A small audio captioner, trained from scratch: 20.5M parameters.
Rows from block 14 of the audio encoder of a small audio captioner, named by matrix and row number. Each number is 128 + 24 x the weight over its row's rms, rounded and kept within 0 to 255. All counts start at 0. Numbers have three digits each.
After each channel's rows are labels from the 100 clips, of 14976, where the channel reaches its highest value: "responds to" is what is common among them. Only what is clearly more common there than usual is listed. The data: struck, bounced, scraped and rolled objects made by modal synthesis.
# conv: width-3 conv, dilation 2 (encoder.blocks.14.conv.weight, 384x384x3, each kernel summed), inputs 0-127

conv.209:109089126145124139104113125127112116120107161107118118109124115122125136138133116161109120106121160113120117137125089096128133104103161093111154137136126128167148109105123119117120126113131109094114126103161111145148171108176143167163147150165134135159104082140159115194128124134121136113146109123162154120154130153127162108127092038162127146118143156142092107099145099134129146168155
responds to: wood-like damping; one hit

conv.66:143119155126148101077101124169143143126117082125075119161161128115135140135118143095152155128107135124117135116138157139170153098142117151124159159112123153114113135142153065116167108111140130105114139111138121148129183145092114137189108135127140194116151128165100129120141140086106116123127105170129149085153148098097162150115123158135120118105195127161125134128127109130133128137122
responds to: action: one hit; bar; white noise

conv.366:141121095143155094091128130125097117135100093161147168128143143151106122094154144099160132150094130138141150110101129126123137137140147201136121159102105144101150111155123131151140147125134130128095102136120107089093149114148082108093119141120174095122103109147123146121145173115132081129082133164105143140125171067099109113122121140107086177159128154120121114132131176128142142127136
responds to: white noise; steel-like damping

conv.185:138166132131131096080123118106146152112110161102157117223145126167115130160126134095111125105123123131139116143131150166117143099162096082156147123142114158114157123142147133125168124130107111143157127126148146119149153142117139116099068125137121148112095105144153137117125099120143146150131143135081115111099194145147134135107104160174122078156115117095125184127126149146126110131105
responds to: large; plastic-like damping; shape: ring

conv.270:148152112147139104119198157169122129132121083132097159135117121097130145128117097084119132120125137142115092103118129153121078127146114127115100120161098147158135122135136101138091103091147144118107144129142096140124121138125079162119147117115121153143147089128103136142165145077163127135112111155151106113118149163132157143137110106104133147151153130154099109113071161127124102138137
responds to: striker: soft; one hit; muffled (low-pass)

conv.317:175143160116132133127101110118150143099131120153169118154156164143116113129117131177123120096130107133071145127126098154100112168116124168136114094099116110137122118123121157119131103141160116104092102119114172058162135116153153140069125130128154109105132086110112155104124114127146140124113131119127144151131177129090137150130144127111121092117145170139122135091103112153095136171171
responds to: rubber-like damping; rumble

conv.84:146121155157155129127119136111111120159093168133154079146081149114146143083145161155152123146149166123114124139104107132110101126124113110125091090119109102122121092117151143113077138117133135115143183145129112126110099124102104099165169132099126141125117146092135169106123164161104119112116190104151113150128102124178110130175154086096157169143123161105141128137149135141133114136144
responds to: small; one hit

conv.117:108115119086107140084118095139135112154118169161096124180125143091157117167088154150140135121163125146128112123101113128210144128128112164090133115119126186073147142129143118107159093133115127152132114185131157107122144158158152126139110107089125139132146150125149094159123176076115133131131122161106142120109122133160104099081132133146088128122149128156103180188143114106135099131107
responds to: striker: soft; clipping; text has "clipped"; one hit

conv.95:137125095147121159140102107161142121095140154138127125111110108125140096111108106139122132112150140150146147121110126037144110127142134150129101148138123123111145089150124055112169137135138126119134112154126128158124161148140185134133129093168122120145106124137122117098117134128099158123123093131129099114082113137153102140146093162114123169133111166129156096147168100121157134149130
responds to: bouncing; wood-like damping; string

conv.4:151120104150129139109138132143120108130092195139140140171127097101085150116120141146163107106115119137133108093116111138171124083102109141120127180125129120143123106104108140094105157135118172104112136143123095128140106102167128120127148107145143133142130126119196143120109140160155134136116158150137117213136110165103119107140159094069109118144093128104059146118149128146111149131110
responds to: string; one hit

conv.198:132168114134169099132118148116131109126109151179094115140096127127133128141161112159122152106117084127127113152141141166099116158098129127165130151126140108095113164151135150131141174116169139124119133144139122137115108089087173136085127162119076116078136132131117081158104101139133106116149131133139089068107102151130110121133115089126139148178127199115123152105138124130109143130104
responds to: clamped rod; one hit

conv.131:128131105146075090181129131112119099123087130137121151134100121111102146141115164074137124134092149113143123091176081106160098158126104150121131115119100150149137143113132147119147126150124123115146099116133155148135155148129125154150106135103129131113152123116095093146126161124142110120123134143122105112125142088148118118120128116161164178136151144108149125126106112071128145106117
responds to: pink noise; white noise

conv.148:092164131093111124136119115104117120134120150131168151115109145148100126122112128132118101151148138169118125100153148147150130148128134141134098115127110101120134139095132137129148095130193137124160107149156127138161138128147149114121190115110113163102134138122150073127133121110134146105101091149126131138143138150136136109149091145093090134119090138134116106137166176141180153110104
responds to: medium; one hit

conv.120:106145144116122172090140157123088151159131122084119126124124152117169164130138135142124093103111140154123133098088101130131112145155159093109178181148145099122156131132147073095086097120135145135120122110101114112085149140065148141127173136136136108130120181125153110117096136141161180110162129134145116151152077119120117152131155080134191165111108143112109102165143152138167145129154
responds to: clipping; text has "clipped"; bouncing; one hit

conv.104:112183096116141098140066159101095107149118112106148208192141144123150131127125129103099124132059143152061138123160120126129113128133134143144130133152096140167144153144134136114167147106100160166147142158128084143126155086123152101145080127140110131134115127095139141174113077131100097163165132096111124117147148114137102141139101121150119132148147106131130165099122068127164117116114
responds to: clipping; text has "clipped"; one hit

conv.351:123148100119133112102112120097133118176158124194142151095131136146150139185101127109145142150114138123135097072147139148102153118113134120137126091079119146081155171119106080127146103156134129110148091140108125119118119140171136094156138113151143123121118142162155136154139149097120102107195114118146127135117102120094134063124135136125136173152113098108105137150104078135131107153142
responds to: medium; one hit

conv.287:077140129113121119175156170080090145136129136143178111147112142123109138126073139153147156140100110118140130138190110128143153089148143123137117144138193157132118120118137157088109093170113139157131149127123162100125114141120183139130090107142130121160114110126106134144115141131112188121145117142120117164137124092131125127128159124104126139107149109098162098135140081109084108156122
responds to: clipping; text has "clipped"; one hit

conv.161:168128089098155099148124085088125127106161154109155145099159065131093119132099121141131100092158152079133126123082129118113135129113151145137115123131138149115126144130107163154110116105146134104145102120150150123130109139129149156116106125126101099137088151136155104136103143128167094114119165131147164070138111128146139142116151144111139118164156128134102133095134183127144136187196
responds to: plastic-like damping; mains hum

conv.232:182119128135135110162124106119087096124175104155131167083128105101144097121097148145113084106136123120153103137116097138157106120092155119130147126119164095143125121168154131133153112131151097141131111135090156136130098083131101149094151106106136141111129162164145182158122094127088138129092079170098141144093125131113190146133131119123142152139141083106120117116111145116085165141102
responds to: reverberation; text has "reverberant"; one hit

conv.371:194107134128072150115103157119115109134108139085106124133113154133081121151124082159133145108123157141138100144124166156147104131125130091133122072126154180132118107135134139101084139127114176155087125095112133104141129137124134119100133123102181098135121121079132149139123134117155103101156153125111108122141135112142094141113165112087148150152123130066149119107123169125114126139148
responds to: large; one hit

conv.367:161124115130178075117141091097124136141122170128109092169091169086143096127156153099100133122118169115128149150177120148130116166153095174119098095119100132127122140080119147146144101137137076129131110118132147128110171134113162134150150164108121133126129136109120105143118155092112116139102101136119144125076119142119148160138148118105145142143135081129187126159097093094136131104167
responds to: steel-like damping; mains hum

conv.197:101113135174106067100148149160074145126107130133153107151145140157139146163119172130119124106109102109089132121134136156154125137166134100088120162148149129101134118112129139108111114145141152088095136146121166101134111135195105147083104109131153131091124134121108135109097136125077134139138102146091181063110128124127147095102153136168153168132130170110122158183105117119140094120100
responds to: hard striker; clipping; text has "clipped"; action: one hit

conv.53:107142126138130159173117103124094129111064105092136107146112137135128125131145137125133104128163114160151186122133125133101139126082127092163136095121125154121101132118093131146128138155155131103120132098073181137087126107097102104146098114111099137116139146142096145089122148141149138150089090112124140158094145117158105088141122148134108161113103139108182115134119111123120142114154
responds to: ceramic-like damping; one hit

conv.264:170117117120116106131105086183125160132157103089090120175121169125138141168104101138140090115139118145138120112178142142114161160142119083079126118159184158103107170129133109120154130141161089113136153145120121116175188118134106112138135151135132150136097147125169166118107082125150127151121136136135169156086128163153098149159139100110098158138146111125107152128116134114116152106082
responds to: scraping; action: rolling; rubber-like damping

conv.38:127161155150066186107101153135087135137090129092118151100109096144159111155114133123094098120171132145142143100132143101156113118125178144155165172147145139133147096117145142164144137132137113164096088121097146173132137115136117115137177127111108133134120106149186124142105121124084153132152139129166138095115117143148084146165083120116130119140092154101133165127132122092157151154111
responds to: bouncing; clipping; text has "clipped"

conv.73:148105096143145137147097132134124140091120107181155125102115150148105138154127140106128172118143162111133092122107138129143124150098077178157146116117169159142101120159144165141110118104112165160156131161127148098154132129124152097146169125092124130149116119120134182114132115161089112124164160106121154152093121110130111109127110131154105142142138132118189118174133102125141120109144
responds to: membrane; one hit

conv.18:107122122142117113111196146108155123069115161137103090124128158164109134124158134125139094153120124152132086120115125206137135139117100175146159140157088112129096136065132133125159145115104115118132145143145140139147082119128121123113140119136135134132112127163133119142156133096085130110119165106148120148143084061110120137122143156119100088140143145111074127108209174117105109124121
responds to: wood-like damping; action: rolling; ring

conv.248:143112115104097146130181103126175117109181090139083129090125141106165141110135103129126149111150155131151109150094135165132157124088109133154124131108111140131117117135164073123117150119123083154092151135194083143131139118154122178137127157109145145108155151151106142107134141145144112120093117136139163158115172128130158118147109089115100158087135120166133106114134131149146154145149
responds to: striker: soft; size: large; round plate

conv.27:120123157128128131112135150131143161155140106155140137117116130149123107181129115124111167106117161147107107113093132118128170149087142167115140125146129105141116140152141200145128108138149125145148194094118107131085130098120153103151139139130134099107130151082123158155161143114123140104163115101121136088105145093135094137181154086120106116077130101132074152127140152163091122109096
responds to: clipping; text has "clipped"; one hit

conv.200:131132151134109098110146181129123117097130129158139141099096190158085100104107157183104123121150156131134138119126141158142148115138122134129108160119105180123121118143150122111153105175134148094144094165110085139145167088156139128098162134150109113137105089128180118125129117111148173110136157137111107124126110130172137132103147113122130128119125102120121184070101151074092114132119
responds to: small; one hit

conv.238:136141143143176117154127130090132161177105108144162078108133109125129125136090145089148100141174176120116128095154119140148110114093169078121134137108127103121134145095133139154125110142155143107124173103104157123138137145071136133156128131114079108077101124147121114131160100160148137101146141094189174129103134173086168094160140128131214149111105125132170189104124134157106161103136
responds to: scraping; square plate

conv.272:133159128154136150095139133158121140110163118176135113179118140180114098104181102154100093131147103113161121111081111127099146111123124113111065149133131139140111106136122103137160087112144101126152110140179141142153187142089125150138123119110128153117139134144134145133155163127115125107080083191128145095142102162101165122121161120134147093107094135133131122151128103139120088079124
responds to: striker: soft; one hit

conv.360:160112119139139167103112113142139107144090082136107153098097110121091142148116135141134130103172144176121165118151186101162133136136130107130135106117173121115125118137100061120094134115149133199095120067142144125166140109200120154165165136133121140119095126154119116115126116134167158144144091112149142109123106129139172096112125108143122117114148131137125098155136144146150149166110
responds to: square plate; bouncing

conv.13:167101167150152161155080129138129128084123107111139132125161162131143136118129139131091038076109136159142151115119112138107161126180101141104148186146161090104116131125117142132115132159106162161103110125135132106109121129160137115150099127176158145164134111104140116128136122136129143110138161142118115192121095128125101124132098087116120138169099118112102153150120110175103094164125
responds to: string; one hit

conv.43:156132168126171132140104110146111144144118069184140134095094143155102146123124100119126153157129129076127098140147177136130107127119117075138147141132165131142126123121107137127106142091149141151124104075156129116101122086141098114119129118163114137137152101188106137179111140156151088119134145129111137109125133103085179070119124120132110114128140134133099137166099125094103143136179
responds to: small; one hit

conv.55:118173120136114137094111122178104126112148126138136125131098137141131112144161123130117138129103158107108135132077153140159126143142106130118148148113118103098166125102161156159178151134133120133125103117123131149099112134098114153152166148132101111139138115145144071133080120168112107128182165109135140158114083135121106162115105163168123128115114110156115152109117129119136104082149
responds to: medium; one hit

conv.323:158115136151120098105099139177115106151140110143145124139172110121147156110153140109130113123129127125116152073184137148087152120177143119143150145174147131119130105082159114127154115135125130171114152080095144077164147105107130134157146130121149068154139181151099115088087118134127155153131136104153124134106115146148193111131178105142135087115124158081139106169111112118127126121130
responds to: hard striker; one hit

conv.220:118166134158117156163103114157127090146156135126076121161142089161104156166120138120090145107110123159110112143122120136119090126159174142118101165128147125118126130111131152106121103160158113123112136168135145105122091153113146104137146102127127083138139119108107157133117110111118079088142142143092152123128102074129130147078163128153106163128137113105115108141123166098073115141162
responds to: rubber-like damping; one hit

conv.26:178147128098139159175142094147154106099144145153139074126088172091124179131117095126167130153178110112146116126167124174122080134110154116078095110133127156097160145108153142147145134168076087133135168164123075105077129127147151170170163133142156133153146128138146114127122134115128123153140117123111118082114118150149125127093139183165132139131157099151086107132162117113134135136134
responds to: hard striker; one hit

conv.314:133121134140140184091081181153100087150119116148129137115132123156126133142131157141127114107151110154178110098123137144114119062093103113146166123155124132128126105144150111139117110114136128158068143127114107120133101131091092119131133112151098142106082141096124159131144126112123156175130105131109124159092114136132094117131107096128123129092132089092130126153144120099111155138075
responds to: bouncing; ceramic-like damping

conv.202:146098142136122154122098124173114147111120124138105133132144159100122138143157134129130150133126171174132129098119111139125107117154152151118119105163083125143136095126131116090122103107098104119113100125117138085145119085090103112148157120071162145121118183130147093075128107125159110146116086145144143087152125087131147115168129134160089160122131168122154164126098092097105112122127
responds to: small; one hit

conv.69:097122122112127141132122147161124153131127145157094152152153092088110149089122126146132100100170102195109107123133106116140133089124157193118127167183148122125108128173097125160110112144125088129125164136109165125146131116115146111146120138121125155109116156162145083118113136143124125152139136120140151149093119139130154128116114101140128164100124092139128117154135126118138131182181
responds to: string; one hit

conv.210:110120127096156139127137113160163131126124092119149113129128125120122139123105165150132138130109131072140177086166134133156148110094094112131140128141121164119139086124132111145120079165111124146125094131109135139129073134126136102128126153108114146083157124141180101119161097137136134132125117122127129105160108100147143162121098086114109164120129156178129121142172115134081121119125
responds to: wood-like damping; membrane; action: one hit

conv.336:125134155106094161111133123105149091122132117153115149130163108120127111098146110150149139134103108113123155122161164130073116142130130148131166128121203079129125146140074116146149107094099141129125132134085188121144158115093092115108085127168116112146151153107107099120127175105103113115146108128108112121170125127112099192129114161158080128134126167125168119153186100095115154121111
responds to: pink noise; bouncing; clipping

conv.298:098114133148120135076143108115104098100114136116131141103158112138151138168128128148152114126169131128123081119120141144105137131161141100089127130124117168112144114121138128128131123101140103146082121132103141099112093130123152141146138108135163151083114141132138140115133104110133101097162112106127142116169137088109147138127136146151137129155077081116131126166108130098106086131179
responds to: membrane; one hit

conv.180:150146154111168059093135165145120112169100093147129164135145135137111105138096133139098144107125141169081123149132140134133107106106142136130103138117096093120088100146105172083134115104157075095124141149115149126159127113108082091125147126146112125127127179125107123141189106119138095096147140097103097083117118111124151116121092144089131151075127132131149128160134143095119147099110
responds to: medium; rubber-like damping; action: one hit

conv.382:146120077141103102097142118171142080125182136104142097131113148100124118121158122145093138100109106168138149132157146102130152118124097127146112139174156105158141125115132138129103126143180149137139166091130108135134133109169153103113110097134146107147134139148156135139145113113113130134128095134147111119133146105099084136122102176104092129128153158097148126125132112129168079112130
responds to: one hit; medium

conv.355:120087149131093118119126137119116123085155169135097166122116149132128099120110109152124095141125101126114110139120099079120146125093093137122107149108114127138147099159166127155147158128130127184157100105121141177127146119125173120108121096136123177149134139126133118117122125150126120106103141184129175118118081134120160118122135133143124147101142098142103119114139153156122120111144
responds to: striker: soft; bouncing; muffled (low-pass)

conv.125:116109104145143133123119161115124147137121080175115092122127161132158158100112165142176184107124139172119141150133159150120123091073146134107135148125134107161119111146155099105136162115124125099137158167106112107124148098142146149124164115089106142135113130116154132074088164117123124124104124125118170101076162126103133145089114122125134122124140085139139111156109122146120167154125
responds to: medium; one hit

conv.274:091106123158127124129125143115133186101127109112132138104123102113109124150127103142115116132096149118118134150123139117138129124107103093098105135099166086166127106122147160124112086127100144137143182140105123155131145110129140117146109120160088144148118094129099087034109135123116187136111123113149097119099168135130149080152122088117153178160121156157124136181083131131114118095127
responds to: white noise; thin (high-pass)

conv.68:090124117164132136160079147102139163126159150095144120150139149093161139126150168149147126144119146116071108098162072114111171120157159131149174075115058110148136130129156139138105106130114179106117138129120139137145105142161102067123089138072150135129185141119091093113164070132172136115107097165122108125115155108122122124132162144106137112106143089143158097138135145116084117156179
responds to: bouncing

conv.46:151161152106137159141137145144115086111085111157108093117146151112132148093124151160107096138195157109134144143133113118145152150133140130133131143166125105124170152129164137150123164090105110115135100107151141114113122117119102187127116119099159128129136151125114114162138147114102112110119104120120168103092156080155069133167158191135115121115154110182179149082118118085130173117154
responds to: white noise

conv.105:124144096142150126158123132128123114081152138087174136135123119081115137129137146117110111131098111119182124139141154111106109139135129109178147141115134149133084122115156140146135150148099134144143148097089155129131148104107107118106137099132128065124178147134074143098101147141156141133092129101124107120154133126108120116139110114165129123118082122134151151120133119111115159116108
responds to: wood-like damping; bar; shape: ring

conv.188:134106141138128137142099118170126126083098117123137141114136156123122092131150139168093098121142117140117109112129183139135158110126123105159111110151142131088132123167158096127107114147115111115154115134162130156148120151158140129115111096152142167137099113137146124129137148118132125141169128124142142105124135113154112067114104125155104091150108189133133114154125095166143131180134
responds to: bouncing; wood-like damping

conv.230:118135131120084171123146130137122114098103166142128159105151105138146129197122127121139138126158081110165118140124095119106144112117121098113114163096152115117139124138128066122121130159144146118138143136108120104104161121104123091105188119162140146140074133102117102168097123093167108145145141126115151144148072147152124117094136154091153139121127131106064091153131166170150098133144
responds to: clipping; text has "clipped"; one hit

conv.227:102111120115100087128176125106201108097092125142140145104132144176171125110146123106125129111087141163115141116115138179130156095114115125110116150118111110089137084114152183115151158107120127110137152171155099122176146111161146090103174137119145133138137144142141095091140121087176156150113110154111085137088119112123106075103117124084153180122122144128098144149107137167126114109082
responds to: medium; one hit; membrane

conv.3:123107078126153124151106118134131147138148115150081154128126216156128137129128122140159175140158132145123077104161128138150107090126102177118113131136114081107126162145103120141165154114130133121114135123123139107116121159140146129178091130154108127127138118065146147175111115133132119099135094106103094104095121096146172156177092089125137155104094114141121131090107141098104096145133
responds to: one hit; round plate

conv.156:148171164144172161151120136109098153120108148117103166115152159109123152134124140139161138150135125158107118132105093160116112131125128112139167138141171082115095124119142133141117108129167132119161100126142133109131122119097118164175148094108125157134096135184122141156135175148139061123133098124126148157161086135150118114099138131152098188112113139132125109078079118113131127115142
responds to: membrane; one hit

conv.145:117082144140126143095159103136144137120176087066151154108119116120100091146145091137100114138102137169102111132122193140112155138175097115090142135115132105103099136146115153116124149096155113104084141121123133164092128149064095143136130117142123121121131131143109094130109141123129134102131149095159163114153138181170116106142117092140158129132075123124104187158138098143144102100144
responds to: striker: soft; one hit; membrane

conv.369:135150191136119127126120130087132105122181141154108094155172114155127119126109131127090133106130144150160109106166112111126118124126153105135143139145122111126115122134116118105073139115118155118143133115078125120136178125126128136125135150141119140082101134145129121128202146118135106093117132135148144079126116162118096169146149141108162158143115119149154115120114127132150152121116
responds to: steel-like damping; one hit

conv.203:112119152151125169124119079127096143156103122106111101103092139130153091131124144146141171146143152143117134134130136078140153114128156103127126063128101149113139116119121139086116137132132134095119105106153152098145138207127152101110130123139116113116105080107131134186118139085127139103118130110135093127157171114096125082146125129179072097158159108094151083111131096167167093174129
responds to: bouncing

conv.206:135146160105131140139119131171145168103120186146175092183088133088114102155138121101129133085109138186132137156138112066168122133152152088164135125142130135147135139144112080123123134142136129109144107206148123141115124178118134121138135130125136171131133182066111160115118132119137140120168166126107104172095147123156125118130094133140154152144148160112169107145120140118143144134113
responds to: wood-like damping; one hit

conv.88:083152139123121117135118123140144105109124109113130117154155116119137129126109126146124130144131110141053144132160147161121093100116116145116128116149124145141129087160099121153144113117092106143128150136136125120136147101136108150147141196135127130115121132187109115122106117134149110111153095095152177110093139136149124101135117141070115136183156118133131157132118116121110175098086
responds to: membrane; one hit

conv.219:109113135094137157115119127121116095155105119100085177137115144152142112136117110142120131131176154132123153128086108140114130106094117131131145151112108134154101118188135124116107122110100185118104128138130094114132147117083116125146127128162155162144132131128115164098129133121139127134110128145158135127155124104098065130169144066146141114154130150113132174169113120162156122092121
responds to: membrane; one hit

conv.162:163121137116111107161120146080104131107159142143130098106149124154132113139133108089115147181165099067116111144124136099133153106178147128160156129081096042135154189165125141105133129133141109148167118157108126122115107104105098100159155100127157110148124087139116158117130094182107120138138122088117123189091107151143127171125081106133167140148127158106135124089122167149095120118113
responds to: hard striker; one hit

conv.311:148137069117143133057066170171135133168152120107141149143123127095108144154145120171123159124143134179093114144119137147134129097115154094106100121168138136156160097118142112115116110099130125129101121191129122100124153108111076150129139101110133144153133141149118136135121171139105118119139112118151123144152087171139125076099102120152105172122124135090133172117146110128136147145128
responds to: small; one hit

conv.247:106149120157143150121122148153130144126089072085137175131105153121129157094119149143081141120139160152144151140100150121122128147185112110101159154105148125057129160124156099108101113124145114154128135134087125145145081147120086113171145126157128117131118141160144129139100143139118147139142151130124170128137127121134121089118138143123114117090119131107164090132143107166163140129136
responds to: wood-like damping; string; shape: round plate

conv.312:081102115136114123155120150138093156151180123097120123134106186110105133146141158103131145118111135125143154113181169116099118156118113134143110128125112143123131118149130088107117144090149150127095102150145160121106148099140148143122101119110099139086177118114088092115129101150140085135159085113169146095156122176126122082158119115137133131170123134151192152103107145158158106145112
responds to: rubber-like damping; one hit

conv.167:155120151136126137112122146116116163110111089166144112090136112123116105089123126135146140112178158101140132141124141163139069125117122190108104097103122149134095118182147099149138103089151140118163129074161195110137082135129100140104064109073106116081117131083161143144123113120100102159159128138122124114116160124104143147137100150124115123178160136116166132100102137086157091105145
responds to: steel-like damping; rubber-like damping

conv.86:127168143155086113138082169146133151113113097077135126137155128105139172149093105132117116147133129131147133143120146101165107120130104140118127138135128157140177148127143098146156109140116108117162140174113160097103125084063124108131155149089092102125151129110100112096140132147127119114107128129146144154133121170139164146141089123127183088116167116116119114157060113137101170105115
responds to: reverberation; text has "reverberant"; one hit

conv.237:138159138113138126138119117105155165144086139125113151162127112102135131145057149115127116153123134115140161166118124114136137174114068152136125125159159091148132161133101115117136166114110125138141154113139117111187167136111126122145146189146133100170083081125144086109126110115119120151143154088181130119141162143104141153097104093180092116171087124082137124109148128110121137126086
responds to: wood-like damping; clipping; text has "clipped"; mains hum

conv.383:120160104074155122154149107124111137131133118098149091098101157140135116098132152106072107104167117107143146167131117153120126101124137112149121131127147191177123079127155134188113163144152127141130166093123175173141108108147123140181173134119097160145139119087102077133105124125133115123156103123139113202124093115131117121102109156151144125121147161139145136111078142106132114141106
responds to: small; one hit

conv.330:137110156109175168137112090122122121078126098148132114164143131147104143133138144094166140098108137188162136137132142111117102145166121115154160112132107133126169105158153162138098137126117078106130129126107074093120140122123103158146140153083147133134143174153089108119087118129128129126121107131114095139131126118137158141106126129155090151102141112106147147116107131096133155187144
responds to: medium; one hit

conv.205:113139141143107162140117095117149062137151155132135115161145073117134171143161147124170121155141122123118106142107150108135129095115146179115104136106125125126101146142136152131116118101175108107136148149102131122130099159180146096142129146122129072109151124112171089177125115139104134133141195118188098100122142158111094127128168179107127115181111133130112107126168116156112150164151
responds to: plastic-like damping; mains hum

conv.339:138143148156127105173149079127146144119148137134168140081100086144153119100127114115161086151111156098163128092097108110120138120090141109119106123148120131128125157112121137136158122128107104115186129089091160116083128108150063094085166096118085124158112141135147108115122126112061118107112150128098174120112105141100145095127132129192103134124108120170142131083148133092099144118129
responds to: white noise

conv.280:115089092145100159163114109120152119181115177164159083107146161110163131121141137148103114111151131147119130068131130109146147165136128143104179138119117171125109130127148143095057133141118134171115162098145130114159109112164144099126127125124087118160107159125117128105126114130157178143127088119100100138099127149119155137122111166063100109122132128139099163147146148077109141108141
responds to: pink noise

conv.45:093113097158132107121141152161126127135180175125143084109144173137115129121130162109133081132077066166161123166128124152154113111112114088110076142140133141163156079105157145161136140094123143100150139141136116135114120093115077142187114138125132181148113134125119127159155129152182099125134122149075109166134138097089129145169104076126129113150100147089123141106119106101160138121128
responds to: small; one hit

conv.79:139158106136105130112079190105115101135083122130129164133147179118116107160128092121134141120126118101132146125163167101083123119140140073091083158082121079099119142123105134139138139157119124125164116146119111139134118077118102147126133096099130120158171113121123147126080157139105123131085139178110153135168148163175150138121130161107113131130143155136154115119117118118124160138112
responds to: clipping; text has "clipped"; one hit

conv.108:145107129107160146102143153100151083095138095143131162158164159120121149163123123100161161076152126122122157165154110086136099101107123132118116117102135085149103123163080122107123168141113170163128122163124114086161122123164094121135132151142109093149118134143109168113098145136149099136143137160142161158119111143102116126145142125095117180122123159131165103089132126105148137137130
responds to: string; one hit

conv.239:169162115131120087159128117107143086110130128121122127133121142123114177152145110090133121146159136126116135179123147159102109144133132126107072107112103128124132163131147131097112125143152116127140088107123145114140145135116147120104183156097162124118109169128102148106131173158158157177143126108114110066131113151099150127139138175126156084056171136147124184145136147119147110106176
responds to: clipping; text has "clipped"; rumble

conv.22:139129101135125152123126081126113074120084115150125131143117130102135137114129097143101117090173144113131090155081128134111071176151120166113152134134116128122147114123156099128095155154167117115142127164123124131136128145157167159131151146132157158126144131144138133171129170115114139157128130154114161119153102134145180152135118114158132142153137156101107139177124137157113141140149
responds to: bouncing; wood-like damping

conv.132:100150116090116107131152117086097156119131094147119089114107126109068135091169146136131095160148158080122115138106139092092159157153111110096122149132099116157116168081114089134106116107172128092151144161111147136126161119124153129174111178160138170123132152154131129157125105128145108107100173092140127169135157131127106114124141153134094117161104141153114154103105167118134128096143
responds to: plastic-like damping